A small multi-label image tagger, trained from scratch: depths [3, 4, 5, 3].
Rows from block 9, named by matrix and row number. Rows with one number belong to one channel. Each number is 128 + 32 x the weight over its row's rms, rounded and kept within 0 to 255. All counts start at 0. Numbers have three digits each. After the name is the row's rms in percent of the matrix's.
# convs0: expand pointwise conv (model.blocks.9.convs.0.weight, 256x64x1x1), inputs 0-63
# convs1: depthwise 3x3 conv (model.blocks.9.convs.1.weight, 256x1x3x3), a 3x3 kernel
# convs2: project pointwise conv (model.blocks.9.convs.2.weight, 64x256x1x1, transposed), outputs 0-63
convs0.2 102:161090121127136072188170152191100120126079179090096137139146089161143146109178060106115124131148108170149134141169110128070093106114095134147088121061091152102109110142128121091127192142106172
convs1.2 091:132117129182101072135086150
convs2.2 083:137136088098124178083135105091090119105146120152117144097144204106146086150131111105136108040094132098128111151170122093175152098080181154077118193168143088128167079109148140140153142119121175
convs0.4 114:148187106113122120119121153122126164143201165148152140109116167149138112132065076110129170120181093119157099093131088109174177047116137082123103137120119152119121096160129128113199140049161145
convs1.4 106:125214139138095124115112124
convs2.4 171:169113116136187114075094114164155177126147156151123160117096165107116125125125139092099132082124085140176122153101106076197164130093130142130064178174095102087169097092136107137122181081080152
convs0.6 097:091077171146137159142145135146142075067184090155147187174116123044101100138107146098110137109121150160134135143152137099175173077142180181146166139164083119111081150140143162130155117142109098
convs1.6 074:109133136074103097135192120
convs2.6 072:153142119119158162118128146209122192113173139156096163143093156078070082133070120133142136123124114130139144112135089150169202092152173104091127108145070162133121113125148127151197147073090130
convs0.8 079:147122154159164104149117085196120146106096143083086164104149191180093200093118079133126124165110110133138108145098079136095083084124087160106095111111154131109104086108072131097139189116142165
convs1.8 095:061156137080112133100132150
convs2.8 061:153194097076161112125088117044133091133088148171143168115147164138160131129177110166093150051127123107089122129075165107164136109089116141156089122111125142161177135098126095114161135064101137
convs0.11 090:153144111163135086142111105146033047153144123129137144095183072165136119140175177083122100177092153128128064175090140116135118158128180097133125153093142127103123132140148135140087118120084178
convs1.11 114:103136146099109123048107140
convs2.11 067:119083087104138121136202131179181111097058114072127143105115142149121087135162070122192140114135088121162166114193131116094117147155062102112129087152136139164139095151115145129164180114104163
convs0.12 091:102127147166172147146133115149168150103178074170133141147098160053082113088102187142087158130146098098162129131186084112183097123112100118158098131120146102100179113169129172142158140091096072
convs1.12 104:094092060153121145124124162
convs2.12 068:102118122139113028116172142151081198176142159120105082165101094188130148131130179159063139149153195119105119151097146144114117135115114124098134132100131143202125120134143165113091093164129103
convs0.101 096:124077160101125107180144110135093143114111144091073120190126070121107121176137072096135136152086111185091061110171142093127114149147107198120115147117091119122119094058132135083087160157124157
convs1.101 076:113134163168085074102109144
convs2.101 069:083189119127150106076110184065134148130119156177145199096117154121147090035092130105088117131131162099124124138115132095150114128156081132127128105151151088125155104098097091132203144084099141
convs0.103 117:154163096096054126090154107141165111140086146134100080074105059121172083102188148133154110127130142063161103126100163138157115189135112079153154128168155131116177150123117110149063110117114137
convs1.103 110:099157149154104105165182094
convs2.103 105:152164107155136132122129124099139049158148117204144147144148151127072105112153136184113134114147180081170123104108104144157103044088168119189131100106136188116116170068126112141098155128100140
convs0.104 112:102110117213172134135140127128139076146132093166154124176138130083136126133147168091081128135103173186129097083133143098169090128076145128157136051129072103093132161124128153198123106156080127
convs1.104 111:118049117128175127123143142
convs2.104 117:090131157174115130149049104124149150159111123176157177208119113115121144109206156143111137175100191101122103074153191128126107096134131100153128113148098152112136170093138077134105094114171111
convs0.105 086:114130153183116152147105103091128119117139135154158086153163162121115159170147143093082119138076142178072109152133163073145103148118151092069155116115114116122133075111120154152124095023096058
convs1.105 074:150118180136165119170155173
convs2.105 065:142183135149068128146085100112107126101158084121158117123104122167130161149166174091114107121132132158056081125150126092144123104122189129108120154099146170090101146150192114056078094077162082
convs0.107 110:122111192120174149122106177147094104094175135163133171128102157098125103148110123061082155096147093141116055125135099111176138081099151126102134148136116105063103091151111159113188187072118136
convs1.107 112:133096130120083117158060148
convs2.107 120:107161104125114117172158114053131098181107104153128092130129059129110134113108128186105156166147152151086140119131141135109081167187128119151175082075189159156119167149140124182085085154142087
convs0.108 096:113130129113137070097199136147110117122132150125089090158159112125120070122096135089072150073153129092122130197144090128164108188079122131111099116173150087186139114125191188135104134123082097
convs1.108 070:070149088132132180137144102
convs2.108 076:181100127143128121179154153149113172119131096117115086119195127113179124222187121165155130156142120078146159109166131124091168069103119136095134150088057154163123121142159180129108162120134105
convs0.111 097:114103144180135194094112094086115151141152144201121129125141124110072136149082184165093083190107156219137113113147147085157128128118161105117123108128135161106109106108083164142130112105091066
convs1.111 101:115101132099070110153072129
convs2.111 075:149114094082181070172141140132148096082081159096114133143128104125157127107150062151158145119164116097104119141150153199045113206117092103147148126118150094113128136150169157146177130161092154
convs0.112 085:133201114107211143092158123091116157166088157094132116042137161113149145081089095059131104141176094116121173135118132130141122118144129089109134170135149095119077157116144155139149064103154107
convs1.112 083:078116074154139160114121088
convs2.112 078:114083135100123159094168128163101188148132123126146118137137111117064180194134169209166154093085165134095126137131067155090151181136125092133090097074118142172148092131150123151167160118098118
convs0.113 104:154117072103135085093124129094077190128135167128140138071173094193163141075107128171116129154123130122168167192095135116116136141102097096075068159081133136158076134127098106165122137094117091
convs1.113 091:156071117153192124119138121
convs2.113 094:088098171127095167090166142151137109140163116070175033115109114150073126145111146133141122152100168188121125125165071152092086124170125107152139138095176151154081133107089130101128121180118076
convs0.114 076:106157156053165123153189119134083187181119123067142079064181145142121138103164156151090124193129148104127126129104099144123152144172145134070151134196123168128145133156170118104123124139143159
convs1.114 096:076053130116127140122120104
convs2.114 057:130186110165059124121099146149106084121145134098137135181070163120066140175137139088142149109137159121093156137153123100149154101115161134160123106118089093066046104095120128141169153076075093
convs0.117 101:137062137135110066170150085157143102114077171111078114162127118130125164132160076133137098104110168171130096125134136153120086112146114165139087104094134186078069096086147110104124127185102198
convs1.117 092:138084085099155180137115099
convs2.117 091:113074159180145110094067107159149120116146162136157184183097141139121141142141143140178137165150114145118125093080186177088129185123151078166123167156097123124105195110091116120113070163169132
convs0.118 085:100183141157139167100147129125075118154189162163149154081103166138111164111116183092088136160088138178156131108074131057152155127135133110095137114104158135054141122152139189122184158123161108
convs1.118 124:133127162065070118129105121
convs2.118 062:191075091142116104105143091125122099174108153127093101155115126132175119230142137126135158081117154130116112194145095119096141114107148118121145129097174170154095135093123130163094176189084187
convs0.119 120:123088142120134031110122139141106143098102122117087136089107132149156139140137119109102133107101122171118075117101122130115141077166108182129065130112164171136059077125080122074131224135152134
convs1.119 077:111093136106109188129093173
convs2.119 146:170166126092125144128137094041135074163126147136125120135119121120090159123165114175116169120197132121062134118076170158111124194145106142133125087120165129167195147070068109137132137137160153
convs0.121 110:133077105112145026138197122151171140095085114121106071140165090118132087148148144171112165131129137125141155117081114088128097160103118202104126133120163132178107175106158151144072134133116086
convs1.121 116:137144083103186130135074134
convs2.121 106:095129140120106164114164168160131203113131097111154100122184097062160118153123134140203105144113116163155173087159120107102145079121106173095177144108082123179112123188154189098095126120141133
convs0.122 093:101098161050118108133213135136073172117114149133115088121108028098169128171118166113141121133087127172141111090147149092144187168174126155151103148148129093098139114151135093146152142135100106
convs1.122 101:090110140101124171069121162
convs2.122 101:108125175127094147149172044139077134140163115104110110130130185158060173172166134144117162140116086197109142129105112124146137148193135078076157100175150133115113111117077144092146171117152131
convs0.123 100:121121124113146097130176114168121113094136195129143135111120054142104089099138151087205078133087156194116160109116185145182159189116131183140142166136152107113166131135107135116100122163130067
convs1.123 094:121084158063120152104157118
convs2.123 079:139120149182130113120140117142099149153184148104108176190132192131054115169076105145127134170098153126120145155148119114054125143163128100118122093157045099116093094097078118156177162118132144
convs0.124 094:160087113131082118120102091119150120124109143107175093147116172128153111183120110104125154116086198157056084158168129117099074142115123094079109121090142119167159066146109147119113128040126078
convs1.124 076:126165138129175157164165173
convs2.124 082:125085079112088134143133099108138153144120102093164112161106128178145176162187125086084163116132147142039117200157118149129134147128168119058092150127115143105147094158154080082130143083141077
convs0.128 098:175088037085131091143114166176134102165126181159149100090131109167169112108168104145119164123164160094178118122114148109124166061109077107117097106112156142126142174098083100154133140115109179
convs1.128 113:154104092118139159070096094
convs2.128 111:174197124108113127147140104126082111061080091090084127117110157121090154126114121105107173134165109099084091093091151171142111129124112174081092162125151128068071113149156121089110063094169125
convs0.129 100:116099117183177120117120124100154116136159121177072140199127128067070103079119128158065120137071146123095093125122111128154129105107155182131105102153089066060159118099132094158150137096136098
convs1.129 100:100147105133161145073075148
convs2.129 079:106126176155109073115063147123148189167137148169150157171098094165142154104156136128099155168161164126128116111071187133116163180136118150172124145143096186177176168079096104106111134166138120
convs0.130 085:193083045081121116131156192155129154208106220148121143080110120147177100107126131146111106111165158110165133154161149139120126083103087097124118138145142121142155133112095109161127147167135166
convs1.130 109:150105119131112133091070072
convs2.130 099:146213123131090144127163076112068122097079069099073118103106121131099164123093127121131201138143123138086117103093140182143136139148143138085091122116167135095082119167150121107115055109164091
convs0.132 114:153167151123143188154131074122148144136106152128084082162127146108166084175101128087159099098133140092086066103157136159128078077113113176151132111163080085106127125033145122139146091120130168
convs1.132 111:130168147125204113116160132
convs2.132 129:117120184133107182124168117168096184146112150091143085141133126137113103186130126059153111146125154096122118137176076162129111108136101049142153117092106085179095140123095091148122089181167072
convs0.133 089:169069155121143078143175101137108135135125155145127138060093102074161131122124110074126131135133140142131098145159165124108162092208147205192096150104128161086063132114113087152137175150133125
convs1.133 092:110133144126127209111159155
convs2.133 071:145109096117140067130126103118151099159140149156126133113108105112103119159108136134078163081225109161098136181065156173152134184150137110125137056154141107131157122072063164144111153121091162
convs0.134 104:124103106086101114092062087123107140153107197122101122082102155146153133157180138187128123123102173124128140131075169183095154130164141099132123137113160164118160123114042076134186138155142178
convs1.134 101:125157129154141185099076102
convs2.134 113:121142057141154094144146187153151149112139112171163125173129120141094075095101117106110116095189103144169153126143091110178103136074111106077121155133124114155141130152209191121089101112075084
convs0.138 107:098127124168159143120107113159188106122145100115133107083125221152102182128141156134109169127141087072146130182125020147117069151115116155083144095126124129123136135140098171099072120100129126
convs1.138 090:144110126119082129084133194
convs2.138 117:114151149176165129139135129107122126075059070119139131086167181153183180082138173064106137093132123119116096137107127117132091128080097151137064136071104184102137150133164127135096116126165074
convs0.139 114:113037154143097145061082144114050088114124129176154167108114111101142128174159187090085083130126101171201142147134126130122126125161126116145130136112132187110106128184099144146104149097143137
convs1.139 117:131216134120161125133145126
convs2.139 144:099152198179095121085110107170108175160176128112158049083110081159158154134105205097121117161113157135139103183111089125094149140162133130122148158113112126140104136111106167185097125178129099
convs0.140 080:141127114127107060143145129155179117168142149122122086144132148181084137147183152116062135092180138114159146158191058123109078146118069096138099082098179127157163155128149131099104147116074117
convs1.140 082:140138143047106112098151134
convs2.140 060:096118156145170124073078108117188118085127105115146131100080148133123137097138124108126133117206047144182128112086161110131144155156076120107082163120172128111154150184110153157147045128112110
convs0.141 127:139101178146101176175088155143164067134126109131137180180102149109061176118116100172144099168143127175137180145178132187054134156150122075161123127098116153100143105161128119091132125156127151
convs1.141 111:115222126142127128135122127
convs2.141 127:107194160165131135127141081113108163109168153109170160070121149152125198092095109154153118145119149137136152189164134136109138168170130079150071152093130128160130053141109092185159118136180156
convs0.142 090:116140092145157082136169169156171155141137091104119132159159084125104134123087066148138171152171103144180171086151087097066183116080116173104126131093130094120103075136146118098119155094064094
convs1.142 108:102089135120068129127072143
convs2.142 071:087160191136098154112107093102070128145123091093093118149088141106111142200140160099109152117072157104046124130068168194136127112135110114132168084146109115138095150135091098145166088148166109
convs0.143 092:128152102208201164152097141066143096149164088180140155177111161071119109095102172104098146134122114119110107130138134059152144126093148118142141106157072075091152145108121142173148106125128077
convs1.143 090:130165204116155132136154149
convs2.143 074:183217157222163112181107146133120127121151104133115147141183134140105169141138148085162077148124126059117086130179110107089122144094162120137153179109128116150094139109168150093109099147155122
convs0.145 092:152114135131079070112117088108145127124134143129176074167117143119123152190148150094110139093100155191048134178155101121140096174113112103053130156081152105155157104122133182125126097080113082
convs1.145 089:127133168136166135182135184
convs2.145 073:139109079111089159150129093143143139127131099120133115150126112185154162174170124101085156127121121170024116131131116100162146119106187109098076162107130172082147098166176097061093095097113102
convs0.146 120:089060149125083182106099173129131086088087127151177143129070156082126123129166173126145081143124089157163148112195105161093101125152098075148137118113178160126142145186089136108077128127134105
convs1.146 118:133208104102160116127146117
convs2.146 141:108163201120066182065164127119113134101136131090187061063088135073168143131094170097162145132092149147151143172166108147145128102193125144114136137127128147132097109138090160171145111144128129
convs0.148 111:085088127132154148129144133195155173164107181152115140126099182091106130174106099153095087179125100174161114146155142108075149050168115130081112099090098175114116093117152115129139160076096159
convs1.148 103:165149081135152070159113125
convs2.148 115:145152123168157141164195126161175183095128140127075133155157196108067125141050092117122141163128120113153137109216124096102112121125130156110085116132095078098136106104162131160142133076104152
convs0.149 119:152102119099145095075103184096079123143155088122091159156201166144193135151072130098141166103159170118105144135044130141105158088082140149158136130114121106133103152083125128112159141199145132
convs1.149 093:115122189135098194134124125
convs2.149 128:150137216116089215131170105085090096143137144117122069139117157134109076187123130088128125097118160104120098134175084140164106107134138090141138127106165086143135159068111109139126062157162118
convs0.151 102:119215126183128111137125090116193107104147061147107178159146153089076111052106156151117169132144140113123161163124136144138077143140190140117154114156111123086151155160132132142191144116107082
convs1.151 074:119166120122145174109113060
convs2.151 083:131063114164166132078117122146192189146142179166191159127133166177182132121102127129139133136128154115150145130144117075113127154124160095134083151172093133125230135087127124131143189123126156
convs0.152 106:101125107102143053129159153155107157096087091096066115200153083114073099119148142103093127111148103155131158149126107105134103200100115166115119136098172075148105134127176188122079162155121099
convs1.152 121:150094118089182118132177151
convs2.152 120:156149120118132127126194161158142159134122100105137046114132103131058151146129112131148155158213122146170175084119067121128159132111110127088134128091162147143074122163170172068085133127110079
convs0.153 095:167180098104145109141131178134168129109148101114065136173133157158077115102115065151136155054185126062122203160167092152128128133087115145135078153124105092110099101126154134075117130136146147
convs1.153 122:124097127157094104127053123
convs2.153 103:074137194138057165107051099155076159159147102120137116094105093126205133147131211102134106171080161145102091090085146111163149112157140112126161119134115139140102150157104131150119111130143104
convs0.154 099:140105132129099163151160127228152122158121163174155112148083092107084133196140121122088087180130097137191119128180113122119169144157160099096128148112163187108158101147116118116069124091091142
convs1.154 097:102123157059135152093150105
convs2.154 076:117144127129085162092103158090105056194164159144174117116070100148082147128149131138149134138149123146151161180125087151127148173160147046133139134157114165143116099106085218126118139167148149
convs0.157 085:149177133115153115117091164082087087120217107123149156123156104119138106108075087131155122092151116088115115222120122166142171128140167145120138211124082125110106095165127116107170168097110124
convs1.157 094:128158135124108138130152043
convs2.157 057:132101142121195078093123149154108214166186146101169131155135107141130121158143108103157079096159176129124138169135119105111166101106179168139142192170093069116134097100164149094163154138097107
convs0.158 120:095174129128165089157118116095121122141111121147097090189133137058091112119096157102027172125128161162115123098106128085138082087086120105142118082126147092079111130137159176161175161129083117
convs1.158 101:144097133122080078140170163
convs2.158 104:121140075151159123139100101114093183157144145195105163142076121142065127121077158152048139125132088173114096104078151122172152130131156138105051120142159129141185121119110120162125131082120076
convs0.159 067:158131220067152129134150093123120137096113163088096112100133124131163084156142116084148154056114082082100114111146122153178150123118080168154113200123106077127117128100097124069112118138136179
convs1.159 081:131136122147059133112068133
convs2.159 050:064137121148105132105120120096116201163163167150144095153141156147081101094131139168066149180115173144173149107154196062123114096175124131129139091139144201138126150129106101163128116107102077
convs0.160 127:098186071135098132130128169158156105109147107156132106139069176117139093103135123143134163097138146078140130062094148134106122025133080122099195093116105167104140137127120103197152150149157112
convs1.160 112:129213138132090134127109125
convs2.160 198:034122138093094079119115177140180115112077125114175122153079156090160115098165113125158148086138137153137145098158147136129076132128078133116189090160083154168145171123156169107175133150099161
convs0.163 106:132090128100115178043103191116049108167147114144107112137190138171156120163148137119114092143153141121124162155057107153090134069120107125117139135111097091155096138119117159106150125208162131
convs1.163 080:080178116115168106109118088
convs2.163 100:106109181131119134090152111108060097111140076088111106163152143161097134195147127083144140124137147139104155107102103173115111086134134160124114127119158156088017144139097095065124091159152078
convs0.165 091:137099092133088116144108093118104157168089143168121128109133165124180133164151148170086152161127160130169114130097150100088100064091093098091105052068167151176153164091074109158124111124102173
convs1.165 098:074146080127135142103118076
convs2.165 083:130190149143102083135108097078138046113121093098149171111122215136092173128081111141085126158151129118124121155101146152095092109145120128103109129088174126107060123176083132093153087154154161
convs0.166 114:146131108127110081122158182118093113164168113128100149180177118151091082135164134160091151103161088081131192191158082115148099187055131142127116161138141111176114160114179153124101152138127085
convs1.166 096:109116109127203177135114116
convs2.166 126:147121078169153092119142172109126190154160147149139076115184076160149087126087128134126080138159096129137174130094102098105170125082096158103106184078124099177142119126158171130070152102109075
convs0.167 066:088154135079157126138176151117090137110127139125140045107110066076163063174115118090153082106139158143085120082095204146150130157136145177097163146143139097121105124093177098138161118153106113
convs1.167 065:151111139122084145051126118
convs2.167 051:091079121167109125107155114133135137149165099111171137123161169154154174160145116165143108166146100144192125172135095061077112139126155098084166085173101104201138105129091193144128126174145175
convs0.168 120:131130127202160130148096095175158104110114094113111115110135202139109163108160163126078145107101093109127103170130068108138026171097078153099128113109120112167094145123110129111066116100165151
convs1.168 094:129119135103081150115203137
convs2.168 188:134153149181142117142112105100155132088053080121144129081147177159139187081155193110126148087172105120110118123101111119137084147079077122137062114064123162121136153131160120133093117119161065
convs0.169 115:164108095131099134079108135120149155112153117151103125168154090171143112096167143138151151082131141087090163150066104148161168203085142144151160181199151033112165164118129137117132126142132101
convs1.169 110:119134123117125053089154096
convs2.169 143:105153120111084141144095090096129104169113111124172097107136086117143147092219131176166148169158141171122168120094172125111112187160112060115203069125145117164126159140095155143111111164151127
convs0.171 109:121130114121093092145125061108149115098051103108094074141124114111178163140157134101140147147136169139087107128146176106093050187151080149142148075103104122150082154098148115167099059116118118
convs1.171 115:094104102133201151120155120
convs2.171 112:133142121126084095190137058138170140105099143095135119064148122136166143098122091132163152131141179101113125164154172157056021137149114105112146078077150158138113163142148118160135114138123158
convs0.174 103:131135069124122091182137106131125170162087136114086080161171135172155112186124098147146141165131181112106106129113157127065105116094107113094149072107091105179074153067154139161123101164150182
convs1.174 090:136110127133113163136043118
convs2.174 109:111175177106153125111133160133107101076107113069159128097100148049077179090129155133169139108153079123152165125147118125128178148126101111135117175127102098112094115167123205079182144134159085
convs0.175 120:172187127142113177148137117128134101117181097122144188116136140170134183115100092152164123165156104088170164159150083128133138098154104063091120117079119172094088062169130115067164116113156118
convs1.175 100:119148128138191139105067109
convs2.175 153:137104150128147140141169150190124109121152148097175133098168104144118180147150111178210068139119117138142210126189124142062123145120141075140117176091083136155102088144160171121104133159127141
convs0.176 107:175088028131133066095133124099199151112072129139133100121153126177149102113114111176116125129170143096150119152105105115127104114096091134084096122077218151147145150086118122131118125123075130
convs1.176 118:148152141130073144138060135
convs2.176 090:101184136125139192117128059124039167112114135106093142100114085119165151133174125130169125155125097102103094125119196165118164123165173143124151160173091111091099113145110113100133074122194131
convs0.177 102:154184115146147115174083144140140146172123089099101100191114148154080202082167116177129127160134136111103176138137151124081137124134111099164096123092192169076143110093157126101135104203138108
convs1.177 095:149155136110166131116205117
convs2.177 089:111169109132138098122146125097143186163140182118107107099143089190130150072083134171072150167150116168082149159072132158102137180182125151140127111100152146190138119125123105172107124136191073
convs0.178 077:146151111147119165182157137127146088196207128142156106188161096141107168153128152138104141168171173101111124105171097157127099094129126057199104107131099107093109148173174126147149102148091117
convs1.178 086:200160141123121114148165157
convs2.178 058:089157117148140156097046135062125110167141110148125145167131136095038130165133118145089112129095180144155127160155152118124120139156142140134144120121175161105053216117118079092119122151089126
convs0.179 109:155129140147135118156117081162142100127127121068096102160123154151051209096133058124138111154115156164081112111104160185099113123145125126154099108113145165072101112065105115114134084192121169
convs1.179 109:114078105128176137134069120
convs2.179 134:122082156165181134116066135227137150089147125101159162151113139149134126136169113095175094153118096124182151105151152146106151136089127093124093202148055134081116146126139137127121066150153116
convs0.184 101:130074110132148066122138111141144195082118112160106142096130095129173122129169126168126148114039134099138133107102140125064121115135141214109131118108177149136128146060089078123077181117129136
convs1.184 093:123173101167081146128095165
convs2.184 086:085126136097109194151095119094131139151151119150146143138128131112119138152159095179188190105170103154121206114130126172101145185129167066155136133170081124225119175113130125118132109146138110
convs0.186 102:093088118118070100135151091140141127144116146129132097149158163167120132175193126116118159111110113188117121176117083098112067209097092117067133142107174141181143109140121196114101122082115090
convs1.186 106:152123134147112135134197184
convs2.186 085:109096107117115110132134112141186132124111074116173087136133156212160155130191157123103155110116127164083104112107088098177154124112146124074077160119157199136197132148145121078142151098075121
convs0.187 105:132169076147114101111123099118115120136087124111103075117112095091169133094154171075095113141110159094131093150114170107145039169132130102121179097147121062112097160108161154191101083119069130
convs1.187 088:155092154100084118144186134
convs2.187 093:122200136175090153146098155068121090149141090184121136167140103106057102120181139142076125144146184137163105099088122119170115103096161133147120101116123174090112146115149097104063112092139073
convs0.188 103:103183082168109090133100179153161087096149073165176128158055170093141087093139128132112145101126132130129107077121158123133109058143096123075192085125083137105147142127125111188151151139140134
convs1.188 097:141205137088114145117120100
convs2.188 087:051142170127112052107101163178186119108099127123187155145086169109155144090105132101135164094121171149136118108152149095135086138120109115137147086143085149137151185114187153130187141146083162
convs0.190 093:150113155162181145192170100181115122129124126105103085127173134087131147144080104071134140175128151096130074086155135111127094052126107147129117101105096068080082124113123172139163126115057134
convs1.190 091:145149116114149051096108146
convs2.190 070:090044135125168144094140167148187125171111150167125157174150104142119114170111114154110080130088127116130104129209083107104129084111117153134099126110139148164172169088083095079117177156103167
convs0.192 091:186166073099125155129143110105115159127104140124135144099132132150146133141116145173150177092159190060138208159135108171165152157131136076099145158118203105139180134167101110141187110134162100
convs1.192 117:148125146133107101161054101
convs2.192 087:104167118107110085087145115078098181158101144149060091139079108184155123144122144127054146115180132114062084095065139168159108133147132157103107106144172101161141125123144090106091115134164092
convs0.193 101:152146122138100203176117115141158109176123132160125119135106136119076186146147117153142108177152095129180146131185097126090152148163127087121110119066203211072126094133117103091093124110114131
convs1.193 093:117210140120127113115169125
convs2.193 101:141150131142135163107151116095146179144139194130157099027135106115146132089077148145120124158117135146172172202163090131126131116173133141144097138118138156177152081112083125220137131131161106
convs0.196 115:095142132114099130082106108039088124170147168140149183112111170127093113114104112156106133077159116108104182198160122152151130176100162117159139156171140111193180120146162156156163096155153117
convs1.196 092:113115114099078199137135117
convs2.196 138:151093089113172105136194149159140159122126126151125093107189102137123089152092117143100129103079163121177136174150098075150134088097153203071093147090153171119158156125161146110093136110054128
convs0.197 106:159181139153185076160177126127143143105136118111121116149184123162102078117111112099098155090153090092098110155132078083154122132079151196105112173129107095088091099098196148104137153099083097
convs1.197 111:135077134139058144138094129
convs2.197 144:069124179088075168105135121110096078121097129122159110089075118066190149125121171139124133138095162134113125152137138152136110125206107125124169073132141187142103133149057130172160136167160159
convs0.198 090:085057061143144110098103114087130158209148135148105112123128123145093051149110161182071137129119181125159136083101125115119135109081131121129115136131147085155149195086154135169114078152121127
convs1.198 115:106143146159149133090067088
convs2.198 080:104160155115134150093106112136117127057097126057114128070091122144120179111109137114123164133147069129095135125121133198102151183155092150120077155108114116152086082198099152107099093116196118
convs0.199 092:164183095125096103141116102117123107153110124079064138159128167133118156128122111133093113182149177155085123149099125158094096058138098122158094107029171183127120114121132137119197144180128134
convs1.199 091:101169142109184158122174119
convs2.199 080:115148124109128088108116114133133161170174170129099097058166096175197151148081152170054130125139153159052086184115102167127092148126135147176150085092106128166149148128113103154116159123122138
convs0.200 102:138085056112124115112112189171150149160108136114143119122147112156101153163177121153207121163164132165214204112124111093084151133078085091131152140102121151151125143136121165097100101141120090
convs1.200 084:094091106149132131111198106
convs2.200 090:114127109169138068101106109130193201147141174129152100107114188142127131135113158103108153108165128118132154132070129134173134121144075115124156135160118156175197128058079156147199169145114109
convs0.203 082:122128077156109138131114062138155133187134141133136106090182096111141144114153166138107138178095180164172079117130167061148073147131122092100151113137140124103184144144149153227139080120104137
convs1.203 086:137109134138115152112046097
convs2.203 059:166179085104156077109133153120149127061082138087130125098128189073122168141044068118133166109202117112144143127146150185081116132117133112127157122116128082158090144174137162137153102136137122
convs0.204 105:056115123115153111088124103087116149090082111120103104173147150118096123163098106156093075173116157168099143147090183135076084124127116168090137122115066144128078141080163122155115044149143110
convs1.204 108:103147092094151119127184173
convs2.204 096:127163119136102136149153077092133098105100119192121138102169147142098062119128091152168093138122177108155128099109137141105047074086132101121147113087154159112106165114166108161083035123111157
convs0.206 076:135108151132149097136123130134173132162158111125085145179204089170041130140130090154125146152109127156113116137145108126109143170104151182096107181124104073123132094157217156068118139166123092
convs1.206 082:146093134135043130133115139
convs2.206 051:077134149149131190118084164141112079113125108176163119126130132064135139132086176104156150102111169133168140153115104119187077127129106077083138045088132102121128108147085150138178155099085172
convs0.207 103:075175120200162163144118080129113113137166095144142142123189149130142204161123150121126145173123161180109123191140132083088113136138143125070153089096073128098077134139129155171148073110122123
convs1.207 074:176128163166132145180151154
convs2.207 090:151207130128079154141081132069087081107139079155142106103136122103134139106188161110112122091124156095161072143106160103160103114113146145097149120099198147090091179146142110097068082139106104
convs0.208 087:126132065171171086108125162112101135140188102170101107177206077131101094137107115107108133113118107149127120129078140071134106138056162142103100137140059060113083126121153156161115135113100113
convs1.208 120:148053149126106095137109155
convs2.208 084:097168111093112137104159115110128068090097097162173117102101158056149124095067125145072123117131115118150119187163092105170080101170161132068070096136185163133131111170114121143148161125129153
convs0.212 120:061146135142183127086127130128097100013170100151141166156133151111142137150071075142134112143111116158136147144128155137105109147118114148090123148132072111124047057153136128124186100122146130
convs1.212 110:127062143137186134137160124
convs2.212 123:105144093133156122118119098152068117073134100160124198090142134115196118136119125114140095132075102129139135156123195132128116095108184162061095179120117128081114111180177136144135064076130162
convs0.214 116:140197114161118103149133132100101102132168058130098112204174117105037117123129143146122139142154132145143158143165110139124122169066133124129162115113121090091102116162171209147132117137124055
convs1.214 094:125189172120104114107094094
convs2.214 123:127158088175128113140126144164170114152128112115122131152207100160114144170188095146180101183158095148163154053191109098075133136094143112142149135103083123151100118158177168110083100117157110
convs0.215 105:142070045117147092118140154118135195187118141153106114132168072162145082155145128179113143132128128121173154140126129109151117109038127138128093124126184119182164169104141117138069118117082104
convs1.215 104:127181144120097126113058119
convs2.215 121:116162167097108177116106088157094177106082157088071154108071136111177154140119129099132165153130097120104108098121169204129150134177141147158103134163089118117116091147110089162170079099198132
convs0.216 106:174148147136100147182099117153186096131134101065128136192100155131074199052142103166139095160151141132124165124147139158078138127144100088150103130095128164077143111118151131081146116193097128
convs1.216 130:138198132125188143120144118
convs2.216 130:146157136145146075131132113146132170157157178090127113078131085183109202084120112187121155182143141133097164149121133178082116193174095106181122120101100151172106100127118105162163124152176134
convs0.218 108:061119138170149129138131109120113089154105100156150130154126170073089115109097173153065141112134174148122116104112145101149067082095091070138125079126146097119140131132144182182209161141085159
convs1.218 097:128063142112182114130090126
convs2.218 101:095171133152113099148062159075166080137102123161153178140099123089117172055174193124105173122099120138151066086173118133131139142117128145151124120175117154124153160084120187124185135108143126
convs0.219 105:176198142101113117136156174131177121148156134105111121121131132179093126053119106133153182093175116064118158186135087158154124171138150110148120182120169117173159092165170147075126107145146095
convs1.219 100:150079126162070134131087132
convs2.219 102:116117199120063158129109130124067114156142108134128086129147117141217106186126173101118119125089198126111055128137114105176093096132152115126172072108141155119072154141121114152143113167103140
convs0.220 107:141087184109175106100128146129100135079131158154060164153104148104148059181102105098139113060117051124120082126109095122129167080131127177131110150136082115141103107090137097096118173098161144
convs1.220 113:105130110141151130136044150
convs2.220 108:152147123172098148124082115107158171191159177195132131109105087151123135087098161157081162151140113157126111136128142121138154151186146102171087106112172179137172194109091069145122153129141069
convs0.221 111:162129147117105207125114139105093123125124116101143100157133163081198127169125117076138145103168128090098109066166119138153120045110083113176154086119112098105094155093109100124170091143174173
convs1.221 126:125213108108141134119099121
convs2.221 123:108128225127132159109140142115103129098153134087120115138138180112148087180123148055147118075102170066107078156151079156151094085129116087158124140163101113152116150075104098119195121149131128
convs0.222 088:131099187118086126166140112133120121138105124024100115146131131142120184113150110115119161143105156158056084139133104168048088179167122114130117111084160125134127065176141076127147141159135150
convs1.222 074:117181140131187134142170154
convs2.222 064:095149107119137043130145103129134190113146096089120174134132086177167196105122137155077128153128168136039104193131124175118140152156127153108110138111108126125138100166190091131155153119150090